Weights of a small class-conditioned spectrogram flow-matching model: adamw at rate 0.00097, 20100 steps.
Rows from block 3, named by matrix and row number. Rows with one number belong to one attention dimension. Each number is 500 + 50 x the weight over the matrix's rms, rounded and kept within 0 to 999. All counts start at 0. Numbers have three digits each.
# q: attention query, key and value (stacked) (model.blocks.3.attn.qkv.weight, 576x192, the q third), inputs 96-191
# k: attention query, key and value (stacked) (model.blocks.3.attn.qkv.weight, 576x192, the k third), inputs 96-191
q.83:561470433545536487493484501408368509451508507527570557477500436563606500489485451530415502530510438476508401521577515554533476658499487556481506497488462511497516526589539462438543497473424504504470602425435544545468461434596637534547512493488511446539409456485566566429470533540485473557
q.84:487480564456508454474528510350675487382492436549460502406543500520457455513528545451562505499475537449542592497629468458443497602528492528499526580523533660501587457548616454506512534425453500537484549546518568412445433509563499528568405554576501431576384491467622540442531414443523434477
q.85:508553514560496587526447565573383508647592586464494477571499483449564523513451463517464551466526551484449549471590481473489525422542564517537468410462554437598428474415390585514393521470552433514470467530475525469505479508427564447462380492378597586440642455511460429447535572496486568486
q.86:567460502539502387523436514638407471504529564494502583389548528514515462539429498505505385547514508406531657549491481539534491524694544494547410650467483394462531431513559446473644554477454489516451480473588504497568486497533447451518497505564516556501551509491491546510529495416584390521
q.87:501536362551615503382504550505403525606524535482521439562490460571540535473397437526417551462547373549473400484424579548605513536525605514462555492502447305586481557507456489463456496476532469419571548502574455523580496468409493549443581582388492509418640506471348430569451492499534565531
q.88:470430431482522480418421461480477521523556558535425487464430469509497551483453543418420534462529475482484378433669478468535471576575482477432406383504437512511515506548568572460510500441507539491579530404448456475503516464572506489541441500496443495572547487481572525509467555544511445522
q.89:460517473542475574430602599483633536503469454471515503491571484488438462458482469449422547526436579451581517481540431471461504558480600556462420536488473658469530512498470526623362533490506520540587491495505501549448515517577508453539440499463436462525541491507571474362512474617470599413
q.90:473558377602489495472538445461377486441416509452561541600486516523513514482432403458393540488502416528394394566337586612519479506343691535440497586479462434624481557523492348502445513524514495492497502546466439644435556446451494506491482497484620514561453462463405542613481534549383560507
q.91:561427566512536485526454512516573540500532461583620477502524482524472444517583548515485513516505489520433487494426508498494507531571430521489456503532473328501568477505524456419388504470437477538499461504570497450469496508500442484417473574531394461385560514488438534528510458570471494563
q.92:461436413408482512513498512449422477488469545511484525491467475483492562468375464461508598463488461460512542520530498490474517491536632487491507492547550494401497493514564448485518450420498519458510556525578451531514522525492492420535380493405505448569590421493517455464540483444674471398
q.93:542533466409468443520548550535565569500349427546593489441549439536409551492479486578486464517457468483530479503453484490508527630536643569499487531541525529543540448491543453461476493453540521580536502532570533523554538564558421444510502501522549455561509481457416441553523469524421476435
q.94:523476482513550555526470465526497466584567521451471457444469488510515386531564524499505608556554511472534566489505475485532494423463426529555635456440506372483555471431503539559579502498439473471465488463545548474525443502560545459525468415486508506420491553529615563427491560466689501485
q.95:510446520564551496519437487571410484552466523507554566405489506511512351538439474440487367574509440439529605512573490464500496491693589525522341650483460550446514503476550369509616492517488515507502485424504516505548488488497475489551553503535510518515556532494482487466538510484624403553
q.96:451522570508519516543440480516575607455525505522562601460540507498441531566510556500632649511470510436461561484459508404503509553515417514544567439477513412520532485519536548482497481494473509544484480498586493529540538500488418471475480419485490503483511514485514525498485562495419451440
q.97:419495474470550488422437514405559571588523492509365513370496496561471450460512447434445470538537361475490499469512433488552495478486540461522653494478518477420509560472489494491584471497448453374476499502587505343466408521398435458491585548433545560454482521461540425457461500307641392534
q.98:621497545472494598511428388649362457485505516495667459398491499471524353560691495523509439531530468576459411458534445498517432514468386539528470445436525440363539527442516557384444525510461438489545480515451488542510425441555476500441535514582457497439408523558586605406476510556459487609
q.99:435480515369482499399439542449419544621522476513453551499465509473409455452433462434579587463504497557575381499572453497574507518605594432487502414480609429562483561547531520464488514421485538512556525441567520501435524550479386466545524496539454503434520508499512495540454480476500435535
q.100:560488476452509465479522566554464481504462500490622452561478493475496495592498546564489397519544501508499458486447480526522547497527550491456427533455526461582523466449529557558557545406523524579489446480571487590540450503579516472514472467498514534461563538534428396493521467471540534462
q.101:482512570552481516570479482444570542475610462502493540524522535542538577567555476469464477549545447416501550532509446414534435513541502500517504513527512484469511437527512432498494518509493455492419510548453510592497547542566521540515501498526468464400582497511516609522554512496444484409
q.102:535481437398410404613486498479574458521468559463522530526446515472418573477382486578507533538503512517549436502596585476499454396503545438469483465496567578539446545487509524444540486481593555559534466475534456504524541540502469415483459463418516570629499511495468517590471530505433445511
q.103:488497428536548428478471478430487538515495501509527471529525437528513444529486471453463541477538461566523460539542533541601476479489554529544525455470493417596491470514543496473417457520466496419537520432454548477483522493542607502513497504381513438445470495456583520513527497532587492538
q.104:470503403596534444453520497349520500516480470498458510507475495527524414457461487402423555459483452524603422508449483514503580462513643456544608489475496607417490485546540489711553440511487520307534475523504538515426523486497561513498566527533484428524486532449546584408497517454439464585
q.105:418435536528515422538476626468543576487501475540423490448585490513423594552364470409503556388454546532516559554493504452531508499505607436543503534515587512439569561542539414449435580447490564492497492559562465513492597553520375527590495559440482504589512458501504517477527437427484462460
q.106:465487426506534482457496389393494499444398518524535512483518490418475532453451518450522632523492484507553479570523517531545528553520606516482419564587517625530501495478630416612487364466577561464527480604510463582435492486604507447614511572540457445637478493474482579594474523534408511429
q.107:546502463639584445491494395408549476448470453503398627478484471457644501493483520527519475544492460381513555510529553513467498509392444442497486560467440537470485501514527557463551498492524496445500470459538446448436517504447572543496519515482496497603372500501514421526513531489517545502
q.108:438505474443495603525548539411583475537536509475517401459505517434494478522515509601542435474455476540557495569483578511493532392491477440512554489484502511558452546444460540570600448535497540410502486512485521500497513466516544559526491469503570517480508547485507537428477562482485500537
q.109:521531539552523470528472512541480528482483548498490533489467529462485453496439495517626419592518532383593580477445487514514528508605550553526391681484483502440505476519559361545608438487515510503444534501534502505487475516520505490554475467540486491493575570458459448503497473453534472504
q.110:525515495582526400486492408506438464398417474466480563706466464475526458463527485371464571536476484479465437517520539463436504468463525513541390489494472562665489532537475421548281444535477447466573498509439402510412581485484595558498478485481442424497418490509486437423510496582429599537
q.111:613482460669533477453441534449458570471595477447413472489488457527559465472468493434456455453509479487545494501400448471532501533571503497574475451482540448492506471508527570568524537480450483463523478537481499426462494504500558528582504557556414424448489537470533586443490523487652519530
q.112:358509580481420514490606493514676339602485500450502458514524514444530531522482481520605457526552553478589510415538476483430502433514539430450502619506528612434439509424428468610569508480551479584440520506499460464492490535493436536493442580614509574537635541554450378486560534451419504431
q.113:531502658469517519517501496533551451467490538465510543450446538398439372472599500512561502523486562491553534515566477472488538452421426500564479483505593625417502466475460491552542478631486517526468507530499489588504456521516489519584570424568471477506358543522540519411495524466554542498
q.114:558537622350433470458555507525610498425429518537512573449440504402399488484492474494526557575413595406559483530386467495497527579434530484476572538520605599453541554490536476455466576466483488635497526524460480531412483526575335440497430479570521553500373470515489497527543531494511429397
q.115:580410514572452390570483485485393555506576486492517512535486494437573517459506525466569452517544500490432648489599444498539504460507423404473437500553417369516489541568498493413524500460501523550544444509526455420491518496415525611529502476548458563504534585527466427539503548468669472495
q.116:434509472430440551491485512359519474546457501578397472454457509515490478485446501464549514526445495463626400490599419507486518495510583401492531483496604658466491435496546479564533449432491543452505504473454555447421502544472486532523443502457445394550383507480574385429499455451450426536
q.117:547477423495534589491477487524366538543440461471506470430509439542471557475484445513456452471520456531492569464527506602562505590563485554484470489537448468391513529523590497484582501497496517531523550525480470474565473484578474450491556604549536503565618446498522546542499462545686504413
q.118:470502506518480304524460414589488566477548568518464573620509525505546652515507481490547547448481477577439539518568560508536452464484522494476537450439591346478471558529472540315509530545504482513450422584501479514564534488380441533461461500564508603500490448515472581586503527505473446508
q.119:490546592511458547408475469512576493468468480488465399553507506492476516478599515516435433493445463464550534508417438411412506531498570457474404489504431411548423440497480472598555517468572499508522443509569458528512486572476437533500476473510400452435612529468400410396529502480457526498
q.120:585535338609523536460469456609401512417432481521539573532504495522453525548522542514272548495471428576448284580441520448591556574550531568562413443496442275567544436466524570490511554549542480572548442445403417688552550489578534533506495452404481478538485458496527585376502521532439480598
q.121:436498479516523472574473540485475534500503514485451562475521488554462447523469554519537504513521496434495505564450500524497540525560548509500540598476441483471514469482505430490497461420427572432423530514552512518503488474542516546506384492436511510536466489454497517501454482463400457479
q.122:563458460466479446451473499411442579460502444505467471580502468509541662509536489520507582422468477623369461482462545510514453504360377466469587365450566342556439529505497640456491504497504485521491443558495499529514517437464545531522575502510469480459468501519528523495472516515512528470
q.123:404531461570502532449576472428608387616463513502589463550572512495513444520495554505418577544495521535619418521646549501481511470474686521518538512495495681508513467486477460685434504532516493481474493483442512483458492554610563518539457506465532491532589463495634563478556508636399558488
q.124:388486465464487416535499427399556432575487538463495593525489527436466478458335467472484510411501406509521507468538605526560528528504529427444495646540514566600420552563558480575606479419527553477497531542587493562502506523593406522599443583560432583602500562494478558459537541446510451446
q.125:512478463410452649565417556395500456560545516493454471385441478534463484481541531600474491516501478453591443363614508482518480458540330490481542494491510507452464502506458662497533403429514521482498568482474555454527478488435435553493346563469546458568445572474580337490492429337359454589
q.126:577476396450520461567474439588427517432447503469533541426435488500424465548488508513497489546492455476400518545526515481442570447489506548460488511568502444513454513466548507413459480474541484541499446517542434468562445448459447492495425486419563507558489534459524401477506523496720498526
q.127:436510440507524506489450441338469487475454496538584464608472452498546388481585508412658547572544464465490466528500436473410563474464570581489515585487479587597551432459525462524380470367445431469480514511467505361425431455507621494524396570448504364435401473410542515489531423564499511546
q.128:499479577369471483429502470454548449467517527472519465462488500539528536480481516505493535480518495504476418553500552531578480562454520450506462468490542463477487553556585602465508445500533605534516549524482409587550535505605426420628494545472454454625471459522515490522480584499457469463
q.129:545443470496483510516509535452603495534527460451434527428551512577517447435479515458377440453514451484489607451570550483495505401429551504526554498556508506440488527534496476486514464530540516412519525550547477556517575520479390529514436522503694456629444442518463471540494475427441501501
q.130:571496561445487479526564517530557459434483479497471472560483506521465438448563502469528480445523528435560527525433444487490525479474479522510500528477455532477461453522438515516512475540437496434500521508482561424470438556441484454496527479511484479504524473469447467496524437469406582550
q.131:563508519521543530449510460448526544485521518511409471540480488474588532516499489530469570550486413514541517493467446487534513529587417511460432533495486493511476495511494431556452430504529500462512483461477422467471499480545559512433506529485361507446622479503451526493499466534522565488
q.132:500465588433495514545504494557607472504480542470490471468467524537591440546522536520548505519501469456489670485498501506450541459484490505513483531541424577644445488471586568550461495475504468495500469480496479552540500529403502523516466511465583525496448496601473418433527492472527486475
q.133:502502544391430439570466460570485412541524473471537448385427550499522468502583492461539519607543590471536553533502498507501454524529479542379589450462419471502489532526545415437509491460490574484451505474466399385494427523494472451462570454499491480404433622479549432431473596420639439472
q.134:511495264590494560480552476570447496425493483489534568441512499558530464518415495492453502385531522557464440519439602566480507464572558534503592468514459458494528518446475450470531565455484456468514515456465531593504511393599513490454444455555629435453444480423533548616498476530487454465
q.135:514497545421466456599540490534524446600559441490394405319500442575475552441398526454544562487527505508521566512586479517493486390515538466497487468520495408515504536520445489413554494466519474493556497469500451419472482537594351398488506497528554496566484477530407458580547453465540454383
q.136:518499607395508578563500472557450514504462442471494526464454448491501520525439522556445541463479480428485543474675475545520490542424457576476470411525532479513447565540540543477526502471522516511464507496491477452484459530413518528474448481468530546531484527510484492428443476423392485498
q.137:470514513464501471595509467395517482424557549503515570549513549427469451472491453567544551555510463466500424454434526460496484476531531517508622494459466525440501496504580518548475430575573443482548539555449512526504516586569472477486545467569357457439565485486470516546527535511541565551
q.138:533506456560514520481527478379479456458536438517508542488520486526500455474485449525526461518557481489467468489473432539503449487552583556490514508536486478392533516533528564487549544482484445479479515451450509488447517478594494439468513566536592458521487480453540548540524413496543521564
q.139:556500473488521573538495566571392552471482503497537450487514468509500574539560497538434429503476532524479544558492557505626493540506532478532430440529580353595496528483512441462463570584485543485506502496470485603522533415527489552578542479520660526525403513557441411474486579483572447528
q.140:408452574438424533519476538397544450576488401474633468578456514539405492465487544484528431561502490511539529517579454448575499438507541482438460503510484546429475513511512449484525510489511545459506521506637474440484581515440467430572469506544547467590538526431500422403496529411499447493
q.141:525537452432481650501506530533452554575530500511586469425497480571405527480466511518471582535471516526359363475403528510539502587513563580493578482492509521476542509459487483568503517489515505488539565523487581433495472461530480484479462510587470450467507530467501580484473523644521525405
q.142:467467441325452521487544472417466507438465464507520478452439490595513466493476526526506459482547480517522353538508476506515506584552460507494516532515499521409550442493560494517477454401506527475563510561451470549586512424525487529461475572520454489538544508506554548552532479452503504543
q.143:456501435520445506538468528501528539473510507457497535456503502419467540475457535449476568448473529441475456530487460500630488569530456407543522559457580580504474518453494460528563447516508517581569505534465502579490579517665401515518524482533508573459495479521397606528461489515569535509
q.144:556478520595484501600410438571472468523560447495590492594437490466497409537606546546473437571499465523465481488459537523468473482493444610496528505437394443444504474462567396505419501496508458420463545581487553447480451522528643487476474444452468476433506546499595461427461563503486499480
q.145:553445442545460508513485514445308498455484466535628465573425476533545453486479536485532506457468492527525432445339519490600580427511543484490510502537487445494458560514627503576378483567552549423503525473503515450565508454423521519493568463494457540566521534467470586546497458495523491586
q.146:441465500451464409419481487437555482553492530508426523533549544501442478430598517449465532535409561450490535543636533454486554487469494469449570446502517565533510515524507481543436534515538539501551454507550594539434522586622475480515428505514439568540434470521538591452526527523310523486
q.147:549525515599507523444513481486401518542499486460605523550486526503567531499559499502474495503544452478478526544494500547506487561548496597532510539463492541494515450474431422487452506442454507497450510436517579505490439515408568430435420543503416535350532523464549627568494478494660536540
q.148:499433414506497518519502528460350484511545442474490508555413489610545492513514483572487509510491439531523419501461443547527501535509435585449512495475484362493509483498523413458391514487443501425514527456463479527522511442494624570456492426500511474527491554525519541517474529488646452555
q.149:511543503553460448586482512516489503476500518543564559565475455416515551476488536503501468524496557420510580527529524483508536510535603460539460581491441599496475451517531433534518462480514509504445531461524602447484541583559544483525530530541465570526519526510463555456528485499577489472
q.150:554506498457492434574528444512508481536475450520444414388547456544516517506476475477517544480470466540444441550502517471478493453474603465514556446476443460491463516442514458422487451466514537479574530575453469503516520498433447479452471438491530453599445487504448557566498547460591460487
k.83:553512428519494509512502502468407591536585523469490464623510533490469468502534489509430480470525503504471372506616461502551504564516538470483475533524415445545546492498508515447524589454534492524512513571504518565522581503468531508531527544388479577449521474485496577529493464609385498546
k.84:574494580469499465522495505410641530514454485529537513456484504482468424456495482510780530528543583470482640524546433456516512475487513528495487552529447644358538489532555577461510584474473524498481490493508443386469472539361513488561482577507445495533442492541593450557534402468527459554
k.85:479477433526497498571527524508593456497512496503502470509598502495566439519480510528356532477469471501488574513541531500465522479496678508507442466552548476466445449466442493613306456504499453454515476553518514544500555534505554495466417500489558493446681475515479432420539560532461537527
k.86:533453564472521519615448459577654497536538466502497508472446491519497514533495531491568460464493485461437724523452484454518546535599502465490412612499515398486512514479469443475738532473457505459482475480503513473503501491561484501475479520608512520541529515521452541513549513539745458540
k.87:478528386516438520438538488505389497536514527494486451527545495544533561517463473530282558497475443559531402481359527526507503522502620556498524548546410373636473488442471418596281422477468482475461491494545514551502511459549548460448538456395597483461644477472492496445459517578461563496
k.88:534503420450460464516415502513656535542565522538486504532469525490472504472507541478428515446466459502539418509624499491581531532554566439494491449527460472619506526565552468510432504394593517536494482500521520631535578525575413514473476551531398523507549580499577565503514472563490460514
k.89:559542517551499509448536545549620511484488479477524439520558504573483466493459489513445503512499576547500582536549446484449501462494571538498463520505302660466544545554498572574292607543451521525455483547481523415450524531529547489523580528355516476542459503488663527432532507616412624513
k.90:521491390555560531420502484501328487471493531496526552607552490455557442547451444558323458499477418496509315520421560534489522553493628498480459620526456415529487536449542422577326499487496503549456508522493496656489603458487570550561514476512542464480621470421426534464528574584394524419
k.91:495526569474500468520501442540360557497491511469552452530488531560458544478538541514588527539534512545430566498412446489494497499522405572502498492515369434594501511526496487365490488456528467473530486504520471400464449491462564387459540437444487538484478489510474569532512422541470585488
k.92:479479456489467531500568502421446507569495542485470504503493531585467498467430433495535588482494522508597668548529516502543506532513571492489537509491510503457501549557540384491539536408528508500555535559538534512524507507575514479532396545503468519556515437470552618527492475595723526503
k.93:525518495436520489515534539516486527508496441485467427407499453530447559517459457579481403533506567528505527500358442495561475536478617549497504527466518637458556512551521598484520506514477533516493514509513543478436515513508514397504549514636541470558462456518561526536460514520397565470
k.94:442524598484469540541446517507473461591583424468536462435422563531516430508554537487477551477481516444522688485477529471433502446477425468484593456497564403465444499459450573455651536520444462442508441505487570416499464508555428525473510488483488482337522519507549532524516533462827491536
k.95:539449507524477539574411547618736491456515518532543447411458487521513392505454497525421431507555505494497647492460458454538538484562523513526400660507438512539476486507530435613589502498493515483485503498431517518533516475539484552491521548641501503503570546495511502442502523512788446511
k.96:515513504492460542569467515533613515552562480498515554444498514476415498530486560479669568459445500464476509521385521466548512475483427492507594455472625496489483524533521539479568456482459495502515452466480501521481482488544384511500470393559466541447448537518450536566518482474393564452
k.97:449518499507463547506478518420505470546527517463431580423469488486505549494522528428650542499498390512543460434453463524509489486492539505544578546482522497475415506536533569522618363493479477426459535465546428364558401466462435402436496485494531462414462545482563452426477383278546461513
k.98:492532419452533488591431467652392500581577533465578490526507561478507440442604580496342474627535543496436416488496488529479461536511437580503493485466420458516506501455528659443458483473545446623509469505438433479570423513557429455425450458506562551463439506473529527445480472475431446489
k.99:478466454447511446474487526410601506557447524491456554431494545498421457494453501487442536477519434478590457466482535479541478492531648427480513505498524526551464483505555508513511495441576544547510440471560508509578547499515341388482475552571454507520501503456522495492540462465549439536
k.100:496462467518489484435461534479658542500456520493547450551468480448449473495478475586431456500499528492476542475483520459528532481526553516462446538504572504482525521454483513567599536434476505563524443486570550571532527488612525523508520519627500470494617474514513468504488568566637461485
k.101:520450522533494549610511520507640516524501447501549517472512451455502517509521513512591466505494510498501522524477474518554429575569453491515472468510517613436507493506451494496563535505487481445448511452434502535460476502552543517421414525506497494478551487464453507590506485472475528486
k.102:432481530434471489593505542563543517489493518550566475567433517459430529539470529465589506539455563468521462539693527444569538533532583453501547506477488540496558552502450418481483577483551561605550492527598527622517664573490387576578422543529463532599549505523393466478514559604270409444
k.103:509537412535495475457486524489265536479500521503468530462527523534513435545497482448438557449475489481529448512485524477488488530502601519524553477504473447575522500505518451454334509494531455437451458481542508461483514489406554494433538510316418513383546518490482492488474497508525513506
k.104:483521448557518518446466542363657481488470525476457520468542491527549428480496459464385535444528407490615408485453514473484519437505613503487534549526497533380445480508497565672531509546527553434439532485535520474521431473523439494548535507529477444577459536457518508439442496384484455533
k.105:435535506521442496503549516501424511572453502525467458434553505562435567521391492464621546508484544549565606517456472467536519511528577496481492522498398527429518496569467485457470506490465547499463521493554490393482524519479551452541505485393482535625427456478499489524533501542548553466
k.106:477437415434490548423576493377349477460427466523578508418478503521466517482429515484469504516441464478560473524450491484520542559522487487499501523503508545573494488459584474507484493461544524505485550484427513482438490482656484495592519514527462450599498509443509504546522519573612505423
k.107:475498486571450494558513509468482519410525474513487587619385498487562517491506573479636561506549502447444389507578592530551514454443497449516499544479500403510516497529477484481485539462492497491495466525488469546471536492377510601498479550532470530510444517499447462506470470473344454482
k.108:461488464483505512453521506458518516491504554499507519521470509468448509493513483498439490464521490477533422509501410461414526548490423473503520479526502443508482443469465448534684492503478516475534493517492481586526560457544474535510491491514506463419522497482397457422536505462425451473
k.109:553475590488523501547478529565619495476498528521515468525481492506475453524485525506680494544505519468508606488458483496509522484577481504467426628506491472385521493497551347536613511551481503482531509496459534500486524469503569549499503552576502502506556490491448522513525481534625500492
k.110:547524405551510439500510459555507541489491525509512525610491490425514487488483487523321568588483508531441313539603495509548530486545574477528434539491369427697526484524545502525209506494558492558551506545460507532450558497531603511495490482356422531474460504496522552379474539636322555489
k.111:483491554569491481538495489452595493507502500552453438432548535544545420527509518456483508445553490484553597500391488532405510455512491481523487480548483493439450456557459584572640561527523490467395520474508482473460497465503476484447560544515463468512507555478482579492560504475836532546
k.112:418504552519507433399570458517545420540530475452573545594430527443465598485467512532735420540549562506569544475660497523338545497564411471476451561494532495385503473501487360438641492517488468515550526518554457446499488540493519564520468595561541468486525434518508452516520481550434469545
k.113:449526664454486460521500501521475449538495491501518501426478552485489454476586508471482503571530533491487613495610473488403481468444424523505510455491524575451562487457449599438595519566503551531503487451465487446554441575539406489557514489478501536481342521542555505506450480425624437548
k.114:537482513497497431444526539464651466455519453472464551464440550468472430461493491509673475520530540416536561480452499507557491504448545501464523532429591609375549543527549611406508563493463580545494521504499509505491483518477457469553383539638461511503418507491520459576520463443551432502
k.115:454444559506469439530434515429417517470539520524451540575516478571536539504507502461608527431546447483422672476574575532514496448484472486512451461463490432489469563517547403417485493490561521498483486513487444487492504482448503571494534564483461519515575490518507505533492514484746524510
k.116:514474526492538477524537534370340512487461502493468527477445520491510480494508520462643582462540488499610516507589539534490461502502545492495499492487607541370522469516522433537574528501565531472504517462576521441525477516460472475505440559564459508521471529487456493488489444385309453557
k.117:509507408378504602466466538479312486564522461452514402364492489530527525455528439492383436494543513490533725465441484494568479525487467509489546482512541506519469531484518543496580460531512501475519517523402518533524457458641463463470540528541573513519538491489609504557476551508946533485
k.118:391519430534533357481454406573353508447459526524482617533543512449465589509440534494573503485436461461588292558570496499499479471517555462552479444482665377516535490465538444353540473453564469482527500496564508533552563530454483512479404424507508498498509495501403505499453526499408411508
k.119:465517525508531496380503385501480515468462497519535503591503508489526542472519468478530504542508465511532581506472508502447481491485450531511418469500504379490502446495480414524828484463461483523520550437458484446456440529498569482523539482560495416512499508486478530485472497520503540501
k.120:520533422531471537489433517556520517455477540475485481494538462473533514535511513574089526398411490504475253537364544482562527544527563451518440490491406315634478460481443607610415481525515492540472492493531504588509577472585496573462518439476490444540550471521488519436470549537433537453
k.121:535464488567491530558485545451664489525527498522567483555527479541518408548485482546573530448485446490474407498436488474511552493521598531521486614543516528394493500552513410575442461486452453413476507529528542527455547478423550527485471523573515437488593474519509511511528532508316552524
k.122:468494468483491431397461499414322525496472508473470515529568490504528534465495488509475545436511489555531462503508551518506454477451450469490559336515623457550483546482489590444500461545502517502452503529507529538537542466437481461548540461523507464478525479491517502536516526500526514483
k.123:499561472608533477439582476508477510537457492503547473505490484542479523478483486486422521487509526506524345556614526506485519509508625610503501534511367532578538444503490407571392522497484457449538521508551550474514476504553645482511472526286544507505541465543561541489464532574358507478
k.124:416426420529514503406495460480650500496572556524505528487436513470464521493462488431527453470504467453573433544580437477427553490523443419490512605505526422508489522492504441509737524412520540493519494536517480502449552493592443538616528622628440513548502505489501536460500517486548389474
k.125:524458567436527620604399527453467496492528505488528460460393539502475490516510530544537575536535497494509419473623489446501508496528424456494548493514564415366496480518518512429589485529502469528502533477524474503540450503433392507457419589609534516504514509511425425534506465388196460522
k.126:473489394397512506495415476475374494447524529517505485418462466478518463529508480516502566578486538503464579504469492462540520450471515476510568546493467453495552542433531556417398478493521424488534506564494482540494551481553471524532486462469546500492504475567525530526459505521694536490
k.127:573452428597536528458479509397352539582506530480518518508515469503510375488501488527665571542531459516452491520448465513492537496516599575555443572476448533476583475531573532481246515405494450481476530510502467409387470527404615431536462499449500463426543468499566518491484444575420564536
k.128:493479498420523495499502462472704481463508526517548476506488521442453477511480531521384556541471492441479283533592519467578518578477564489497487450508585469468514500509542611443613475483572508539543517586471491590509560507504430505596533533616498459604485453475528507478477554497429440504
k.129:498487520532516537502498505506713462547531494498468493514556491576568416465461494483381454483483475467488574550578511481468500416493500517506551400511490523375491525498491427510459548559482497394491495434522530548492518530555436472494495534596614475584427457497444560515487533462269541508
k.130:563512479516541448510508494505707519454440482497502475517529519503495424483493485530456500505472584498503468484460465464532515462483547475491494473478555530435539531489507542619523526496486457524483519522459483529463513527556490448507509456666506515524568486518492536459513462545268570516
k.131:499540519486490485495530456399297494473533528468486452506450507477458573495503506489589620545563503498546471495506498559471501540533471523483445512544442535477466463524580420529467436492493537484563503504458493423461502514510630505476525486348414522438610535498482491612471514500515579467
k.132:523475474457518480557472503481297472473507537544390532439455459482504426491438529495603513462510530543516529502517502496489536513525411471527483525536503520607520505509530625476472532465516501538495513493480504558477544493440399528492460555555572557602386561522497466541552490430486455523
k.133:502502495446500491572508518559796463540511503477543418349447509509435496529542514519533543570549448424538440511494495480507490515442577545456537494446520463554531491479528382460485512390519503546518491555528507486530469500493509517488507432620522481411495565476532449503477550478665376547
k.134:468548412562469551539521505595561467522507475478528504439515457537594492496459499502493476451515516522448594498414560533482484463512595601509509492486400475554475520471476439514442504433474437427461515454454540457518470479529507472383431437527636449551433491485538494541515482514595498455
k.135:500519552485469513577590510564558462569528470470448519355494515521502513472369525452559535497488499521526580553562513531491494458582567442495448487529523400513478550542503452442472519476503486472556478495540507464457485534589436373503570552557549542554539433501359567550503513462477512363
k.136:495486481421512614534442456541374505455485438473508478487457500545535553462549506494261549497465404441525531498654472505504504509512518519500486404491515393535451489450544517472501494532545479462510505448535479559537434511435456450478466487507558497543548500508464553445465491404481495479
k.137:475516540444531521521481436468278467426542543505456555571491518424499471471517490457540560493501496590503506488400538484461430514590384509511604537499404476477488479538519495475471401549469530486516548464451527510512492526537410485455560495479342477429505503471427477606522486447521524488
k.138:572551512502481583463517486434506508505535486501504508491563495507522474510514463510560438493522449504492595463392452493474429488539579538518497586526403441495518491549512557485580495446502436514525517512410506476481474475488456472431509532440564440493526434463508487550535449512543523501
k.139:484476527484475511551436496561438492494525504519496546476520469542504516560507512560412401486503459620430610528543535499559497517477433532505472435532378386730537465496531471365665510550503507511428494492493532534514557457429482551539565425454598501563397516511515467494538560493682454481
k.140:462508545487466540481457567449530505553501479513531476488494489550457483522487526485563418533510489558553643462622454445582503499519500527526523488514422538461587510489487409527517562479452516490399479410521523491496524511437472478493468511545539441543492549506518411478541482461414479508
k.141:465526460456468608494534461524552502491472484456601514513485474508429518479503555521384590551435602473444462466414522544510479508524563537485550454514486617490486535487574660581484527487525505453524464464469521468494486501637517418424375505573454513473521508470530629518471461555627537407
k.142:502492552360471487517559489469173475477547521511537488512497496572497517536433552513572520419545506583581444559380479511494520536558433528494507511550358481460493518549591512442546456466507559493464551501419487507500502500465470500536513508366470435571515520433545516600493518409549497484
k.143:467522547498488467552464484520375456435510485521408514445496509458471570498477541480555522506470556476510574481498515503565525521554344491491465475507434581479472516497489526450552372527510553548474497560471481547473516535592355525569498501445514553573469499560436493658489475471695513444
k.144:507485481551471493590482465562329494449539400489476488552446486482537460470610512461445430523439520509470532506340539509506466486522472530501593458467519393473492530448520376498383502568491499411513499559466540449527448517508573487457436452550481473470449546501479545457452509542431474488
k.145:557470409551507468380528450480720495511437484524637468579507491491531434506510486523469532503500491420474471486419530530554551488448624536471489528490514564488555515467560442636328586513513462488482469503517461532538490471454586540521525482648501491522583486488557597479513513605537500547
k.146:504545497437510437464498536465506487519503479517434513462525506506445457481498515497470423472470487445487473533609477455477499479440427444463517455508520591568511520528476525533479514523538504517502498505537528548487537568463408491527439509542463519580360515513537482430500518434169508498
k.147:534521512555497502469518480508412471518514500477484514469548531520431540469525538529467537447468487481444565475541487525480480492482446585551503471489478478530523474468479403470551533503502472506462511529517516466526445516461532456471402500544499492451557488508569558584485480457698511534
k.148:524504491453513500498474458523328483525545490488480484565475476530499505527497537574535572485479489495464477560418451553509555492478508507541548516515484439472480494500519413467399540467489531473521500464492524523490517483471584529514448413442525455526507514491537615525486532553613503581
k.149:510518491566451518506483481537747477497534501547498528501551456462502439477489471440503492443531471573506750490461539489475477532502442487476455565491449516489505472498430395583592490502482532420466496530484560384476467506573503525492523616559447499504508479492476497442493505534651541489
k.150:515496445515517480546506415557687497495473503524408484438498486526513495496442526473432549518445483578433396580455490485540463533503553463529602476475503546452462522484479504449462507476508513450519464486468522502502522499485496434474449434592485501509430480509497612621499479463617468535